{
  "horizontal_flip": false,
  "vocab_size": 217,
  "norm": "rmsnorm",
  "norm_position": "pre",
  "mlp_ratio": 4,
  "optimizer": "muon",
  "nesterov": true
}
Rows from block 2 of a small autoregressive pixel model, named by matrix and row number. Rows with one number belong to one neuron. Each number is 50 + 10 x the weight over its row's rms, rounded and kept within 0 to 99. All counts start at 0.
After each neuron's rows are labels from the 100 images, of 14976, where the neuron reaches its highest value: "strongest on" is what is common among them. Only what is clearly more common there than usual is listed. The data: rendered landscapes of hills, water and sky. In brackets: how many of the 100.
# fc1: MLP up (model.blocks.2.mlp.fc1.weight, 1024x256), inputs 128-255
# fc2: MLP down (model.blocks.2.mlp.fc2.weight, 256x1024, transposed), outputs 128-255

fc1.529:59 60 47 37 44 43 65 67 36 47 55 61 41 46 38 61 48 47 58 47 62 60 60 67 51 51 62 47 42 46 58 48 53 53 36 46 56 44 55 53 72 47 50 53 42 46 52 66 46 51 48 46 46 50 63 30 51 47 60 65 47 50 56 57 66 37 55 62 50 49 59 53 49 53 50 52 44 58 44 42 50 46 60 32 49 52 32 46 36 63 53 45 55 46 61 69 25 58 54 43 52 32 44 55 77 49 51 65 49 51 59 37 56 52 42 49 55 51 61 48 28 49 41 57 57 71 56 42
fc2.529:42 49 54 24 63 51 63 56 38 60 62 54 46 56 79 53 46 56 50 55 65 62 43 46 62 51 65 71 57 53 50 46 60 47 50 31 63 55 43 49 41 54 51 29 41 44 49 29 43 55 57 33 34 47 58 49 37 52 53 55 38 62 46 58 45 42 53 54 45 48 48 52 64 34 56 26 57 52 30 54 41 76 50 49 61 40 35 50 67 52 56 37 53 58 42 49 40 53 68 64 54 53 65 68 51 45 49 53 62 50 46 43 36 43 51 53 38 36 41 43 48 55 41 40 50 38 56 60
strongest on: sunset (88)

fc1.531:55 62 47 36 43 36 32 60 54 73 48 51 49 41 42 52 48 48 55 64 34 49 52 61 68 48 57 46 60 45 50 53 42 47 65 36 53 47 44 48 37 54 52 44 50 34 45 57 56 30 42 59 37 68 53 50 57 40 43 73 48 65 38 46 64 43 57 57 42 74 52 39 48 35 57 62 61 54 43 43 44 58 59 53 29 56 46 50 54 39 29 68 56 52 53 38 46 53 48 56 54 48 55 60 45 49 66 43 59 31 50 55 44 64 57 65 36 54 42 50 60 51 59 38 67 45 64 48
fc2.531:40 46 37 42 68 53 48 58 41 55 52 39 44 60 50 68 46 51 31 59 56 53 49 54 44 47 37 58 47 38 49 58 47 43 62 65 60 44 56 45 51 37 59 52 55 43 56 63 55 43 54 51 47 72 41 27 56 60 35 61 51 45 45 66 52 36 61 52 40 50 45 50 50 53 64 36 51 50 54 49 60 40 49 40 37 58 46 50 67 75 44 37 44 56 20 44 34 48 47 57 41 41 48 56 61 82 39 42 41 35 32 61 48 60 48 46 52 53 60 74 67 40 39 55 51 57 55 26
strongest on: sun or moon in view (100); night (99)

fc1.375:42 56 57 49 55 67 47 38 72 54 64 63 49 51 37 50 50 52 47 40 40 50 46 57 43 56 75 42 64 53 41 45 53 48 34 27 62 29 60 47 52 61 40 59 54 69 44 71 42 36 37 47 60 37 56 41 44 50 37 60 25 72 39 44 59 53 48 49 60 35 58 66 47 50 65 61 54 47 66 42 69 39 52 42 63 62 48 62 48 49 54 67 45 41 56 39 48 50 54 26 48 53 55 41 58 47 60 57 60 57 72 72 58 59 56 50 34 56 53 59 41 43 33 49 54 50 61 48
fc2.375:37 55 48 61 55 68 49 45 59 49 41 68 66 52 46 40 53 60 29 44 47 46 49 59 27 54 51 44 37 39 50 58 54 54 62 53 42 48 48 33 41 42 62 55 35 58 50 51 33 63 54 54 39 32 71 62 56 57 42 50 59 52 50 48 46 52 53 48 71 62 74 62 48 50 39 46 44 79 54 56 53 74 43 58 62 48 37 65 49 42 38 54 48 43 57 50 37 39 60 65 58 37 42 39 55 62 73 52 45 52 61 49 41 45 64 58 42 47 58 64 60 61 49 68 46 63 52 55
strongest on: sun or moon in view (97); sunset (97)

fc1.143:46 64 27 55 70 58 50 69 28 46 51 61 60 31 67 47 48 53 49 42 46 45 40 53 55 60 59 62 46 59 62 46 35 47 68 55 48 51 60 53 32 44 41 49 46 57 45 44 46 51 37 57 30 53 56 39 59 56 52 55 53 65 66 51 45 54 52 53 38 44 67 32 34 66 50 51 43 40 42 48 53 58 59 37 57 56 55 65 41 47 58 58 72 45 43 61 66 60 48 42 45 48 60 36 54 53 41 45 43 60 80 44 44 55 51 72 63 58 47 40 54 61 39 43 45 56 59 53
fc2.143:47 36 39 67 32 48 53 26 52 51 51 55 73 64 57 28 55 53 52 60 48 75 51 42 61 44 53 50 60 45 44 53 49 46 51 72 33 53 58 38 61 55 46 48 42 50 47 45 49 67 63 58 51 48 58 61 49 61 49 61 41 69 45 42 63 47 54 32 43 42 51 36 60 43 38 58 45 45 46 73 38 60 53 45 54 59 57 43 41 30 56 43 65 62 36 33 58 41 46 47 44 60 53 73 50 62 29 34 30 56 55 60 32 63 47 42 45 36 64 48 50 47 48 49 44 52 55 45
strongest on: sunset (82); sun or moon in view (65)

fc1.259:43 52 48 59 57 57 63 53 68 56 42 59 50 45 46 44 50 64 61 45 43 51 63 48 39 51 42 62 51 52 51 54 34 62 44 52 51 55 75 45 41 57 48 58 36 62 51 50 51 48 54 44 42 40 46 48 51 62 35 51 57 68 63 54 51 44 66 59 57 48 40 42 43 25 48 41 39 60 62 43 55 56 41 37 60 55 37 43 58 70 48 39 46 36 58 34 54 49 57 59 50 58 33 73 48 44 61 43 38 57 45 35 33 43 52 49 61 42 42 39 36 51 34 56 59 52 36 57
fc2.259:50 41 50 40 45 53 46 47 39 37 38 58 51 54 53 45 54 38 57 37 63 64 27 46 54 44 40 61 37 54 56 40 52 46 54 50 54 52 47 57 73 47 49 50 66 65 56 53 45 51 70 41 51 24 57 51 32 41 47 55 35 49 55 50 50 33 51 60 37 66 32 66 31 72 60 48 49 59 39 61 50 48 59 50 51 48 49 47 52 47 38 62 69 43 63 35 54 46 68 33 53 49 57 55 63 63 36 56 46 54 55 39 67 45 43 46 40 58 63 47 51 57 44 57 45 27 33 50
strongest on: sun or moon in view (25)

fc1.29:41 53 52 32 48 43 31 40 43 34 42 59 22 58 39 49 64 42 46 50 51 50 47 52 53 49 41 42 30 47 38 60 57 47 52 28 41 45 41 46 42 46 46 37 57 39 45 33 48 55 49 49 56 38 50 61 57 57 44 43 62 71 53 44 42 46 63 30 30 43 65 38 44 44 56 32 48 45 48 51 46 48 31 51 48 36 42 30 65 53 50 39 54 51 52 68 61 41 64 49 53 48 44 46 54 42 72 54 46 44 47 45 46 49 69 53 48 35 56 67 51 49 40 50 41 44 55 52
fc2.29:31 53 62 54 56 80 50 41 64 54 40 44 26 55 48 49 41 35 30 49 51 59 58 49 56 46 49 40 32 52 36 55 34 35 46 38 37 47 42 61 46 44 43 40 43 42 51 48 54 61 49 45 61 51 56 59 42 49 35 50 59 45 39 53 55 41 58 44 17 51 76 62 51 39 48 45 32 47 53 48 56 42 48 41 63 31 42 41 44 53 48 37 49 61 69 56 50 43 62 56 64 48 53 24 47 63 50 41 47 50 40 36 46 40 45 41 39 61 63 55 53 72 34 50 44 65 56 52
strongest on: noon (100)

fc1.350:69 52 51 31 57 41 47 42 65 53 60 57 57 42 45 50 67 47 38 47 52 53 46 44 44 44 32 56 51 55 47 53 59 38 40 47 43 67 60 71 33 48 58 26 58 40 59 55 49 56 59 35 67 42 49 40 61 46 46 45 54 52 41 54 43 57 47 67 63 30 58 53 54 50 56 49 49 57 44 62 50 42 54 46 34 52 39 57 35 52 45 65 44 55 66 44 63 50 66 48 59 48 48 46 38 52 46 46 51 64 65 73 58 44 39 78 43 48 65 52 44 61 34 45 50 41 49 55
fc2.350:48 45 38 41 37 36 62 33 44 38 57 53 54 47 58 55 46 56 51 42 65 48 48 60 46 45 35 37 58 48 54 62 83 37 47 53 34 50 59 49 42 33 48 73 56 52 59 67 54 47 30 45 57 55 51 48 56 50 56 58 50 36 52 68 43 50 46 46 64 46 60 65 45 51 59 48 36 63 62 50 48 49 58 54 33 32 56 53 50 55 46 40 27 46 51 42 61 31 42 64 43 56 53 65 64 44 49 56 48 42 53 58 48 43 55 48 47 40 43 59 48 50 73 46 28 72 39 61
strongest on: sun or moon in view (25)

fc1.89:49 65 56 61 61 33 51 38 37 50 51 50 38 50 50 60 52 66 73 64 43 48 47 61 53 59 52 60 55 54 52 41 63 52 47 61 35 42 49 49 56 34 65 59 47 40 36 39 58 38 41 37 36 63 30 47 50 56 49 31 44 72 37 54 60 56 69 74 42 47 47 25 56 53 70 63 46 34 41 36 39 52 50 39 35 63 43 45 52 49 34 47 55 49 71 43 35 53 61 39 60 56 54 38 70 38 55 46 48 44 59 38 48 58 51 65 50 44 67 61 57 45 49 56 35 43 57 51
fc2.89:42 68 42 62 56 64 55 49 44 53 68 57 57 47 55 62 46 40 48 40 41 47 51 51 46 37 58 44 69 53 57 53 43 40 41 70 37 42 61 43 41 40 49 51 60 43 47 61 63 44 43 45 34 41 60 51 50 56 49 40 45 37 33 47 54 70 62 59 46 78 69 29 60 64 46 49 52 38 33 60 62 43 50 43 53 53 56 47 47 44 77 54 32 45 59 31 45 33 72 64 53 55 57 53 54 51 44 44 59 49 46 40 39 55 40 50 36 49 51 36 60 48 46 61 50 37 54 53
strongest on: noon (97); green hills (68)

fc1.196:58 51 43 59 31 48 50 53 56 70 45 63 48 30 60 40 46 64 44 52 62 78 56 30 41 49 67 43 41 35 60 42 53 50 69 48 65 33 41 34 58 42 55 45 58 52 55 38 48 49 56 46 57 51 33 57 54 43 37 55 50 46 61 42 51 46 62 54 53 47 57 32 40 50 52 35 50 57 48 56 52 39 54 53 57 45 43 52 46 39 50 45 47 53 64 40 47 68 42 47 40 48 67 50 51 59 56 51 40 66 37 44 47 47 78 42 44 55 31 48 39 57 47 66 33 48 54 51
fc2.196:49 65 46 31 45 50 64 47 44 39 24 50 55 23 38 39 57 60 66 57 55 48 37 41 40 41 46 60 47 68 61 51 47 47 46 55 52 45 31 51 56 58 48 27 60 56 47 65 41 42 46 50 49 47 51 44 70 61 47 58 25 64 56 32 66 62 37 26 58 49 48 39 43 44 40 52 41 42 53 68 18 52 43 45 48 47 44 48 56 56 44 59 54 50 66 63 55 38 47 46 44 41 44 56 36 45 42 33 33 50 36 35 61 50 53 35 70 51 38 56 61 57 70 37 58 39 44 51
strongest on: noon (76); purple alien crags (34)

fc1.36:42 45 72 30 64 52 54 51 60 43 47 42 48 51 41 54 41 56 62 45 43 59 46 65 59 47 59 45 61 48 42 59 44 38 38 38 51 49 44 72 63 44 41 46 33 53 53 48 45 36 42 26 71 50 53 55 48 24 49 53 50 53 37 68 61 48 45 43 46 57 48 48 71 71 40 33 53 24 57 56 59 43 39 43 59 37 57 46 59 44 50 57 38 52 60 57 37 53 43 46 46 48 53 40 54 65 64 55 51 47 60 54 43 57 55 51 60 46 67 53 48 45 63 52 39 59 55 47
fc2.36:52 62 42 73 66 41 47 53 47 58 68 43 38 67 38 39 49 51 52 54 70 55 40 36 55 49 37 53 38 47 73 46 60 49 46 66 47 58 49 45 55 54 59 41 45 60 59 40 35 46 34 62 48 66 51 46 45 55 54 53 56 52 46 54 41 38 37 40 51 61 56 45 62 80 41 41 49 34 60 30 36 60 48 52 42 72 65 40 58 38 49 52 51 55 64 53 48 42 42 54 50 31 72 30 43 50 47 50 58 48 48 47 44 56 54 44 48 48 50 35 57 37 65 39 64 45 65 43
strongest on: noon (92)

fc1.756:49 44 52 49 56 52 69 44 59 47 66 51 48 47 41 51 48 54 74 46 42 35 55 55 43 50 52 36 44 47 57 59 56 58 40 73 56 49 48 54 47 39 28 43 43 62 30 40 52 31 64 54 55 43 50 38 54 69 59 54 56 49 69 66 48 35 69 54 43 45 48 47 59 57 55 44 57 45 31 49 40 52 54 40 45 54 48 50 61 76 40 51 43 64 28 49 40 72 47 51 49 39 51 47 41 37 37 45 59 48 65 48 58 36 35 36 52 45 45 57 54 47 56 55 63 68 42 72
fc2.756:46 62 62 55 46 42 32 53 53 41 46 50 73 34 47 32 45 51 47 33 56 57 55 40 40 41 50 68 36 51 58 66 50 52 35 43 57 47 54 51 53 48 43 66 30 50 57 40 26 57 52 62 58 58 50 59 68 49 60 46 62 32 21 51 39 39 55 52 51 48 64 34 52 31 59 34 63 59 52 38 49 27 53 44 66 58 48 49 48 42 66 39 46 53 40 60 55 40 49 61 67 52 57 52 45 50 36 45 60 64 59 43 50 56 46 51 46 55 57 44 68 61 51 33 60 48 59 42
strongest on: sunset (81)

fc1.118:35 47 26 66 67 56 59 56 55 54 39 60 54 53 38 50 73 38 34 49 47 35 55 56 56 50 49 29 58 62 58 69 48 67 36 32 58 48 50 58 50 56 56 65 41 41 53 43 39 35 62 49 66 46 38 52 56 39 52 53 51 35 65 54 35 45 67 31 51 52 62 40 52 45 82 45 58 49 40 52 47 32 50 35 48 57 52 33 41 66 55 51 41 48 47 64 57 63 47 58 52 53 53 29 53 33 56 51 72 46 50 44 40 50 60 46 39 45 56 49 55 61 55 58 63 67 51 46
fc2.118:48 66 46 51 53 49 57 64 61 66 46 44 40 42 37 50 49 46 56 23 35 49 39 63 60 52 45 46 33 33 44 52 68 55 47 64 59 45 53 51 52 53 61 47 54 59 51 46 53 62 51 67 44 38 65 27 58 40 58 39 54 38 44 39 48 44 61 51 53 63 54 63 30 50 54 57 45 49 39 58 29 47 57 53 59 56 48 42 49 38 27 63 52 43 39 31 47 59 55 42 43 67 43 48 31 51 36 46 58 48 67 51 62 48 46 49 35 50 50 43 41 50 43 37 47 45 70 55
strongest on: sunset (53)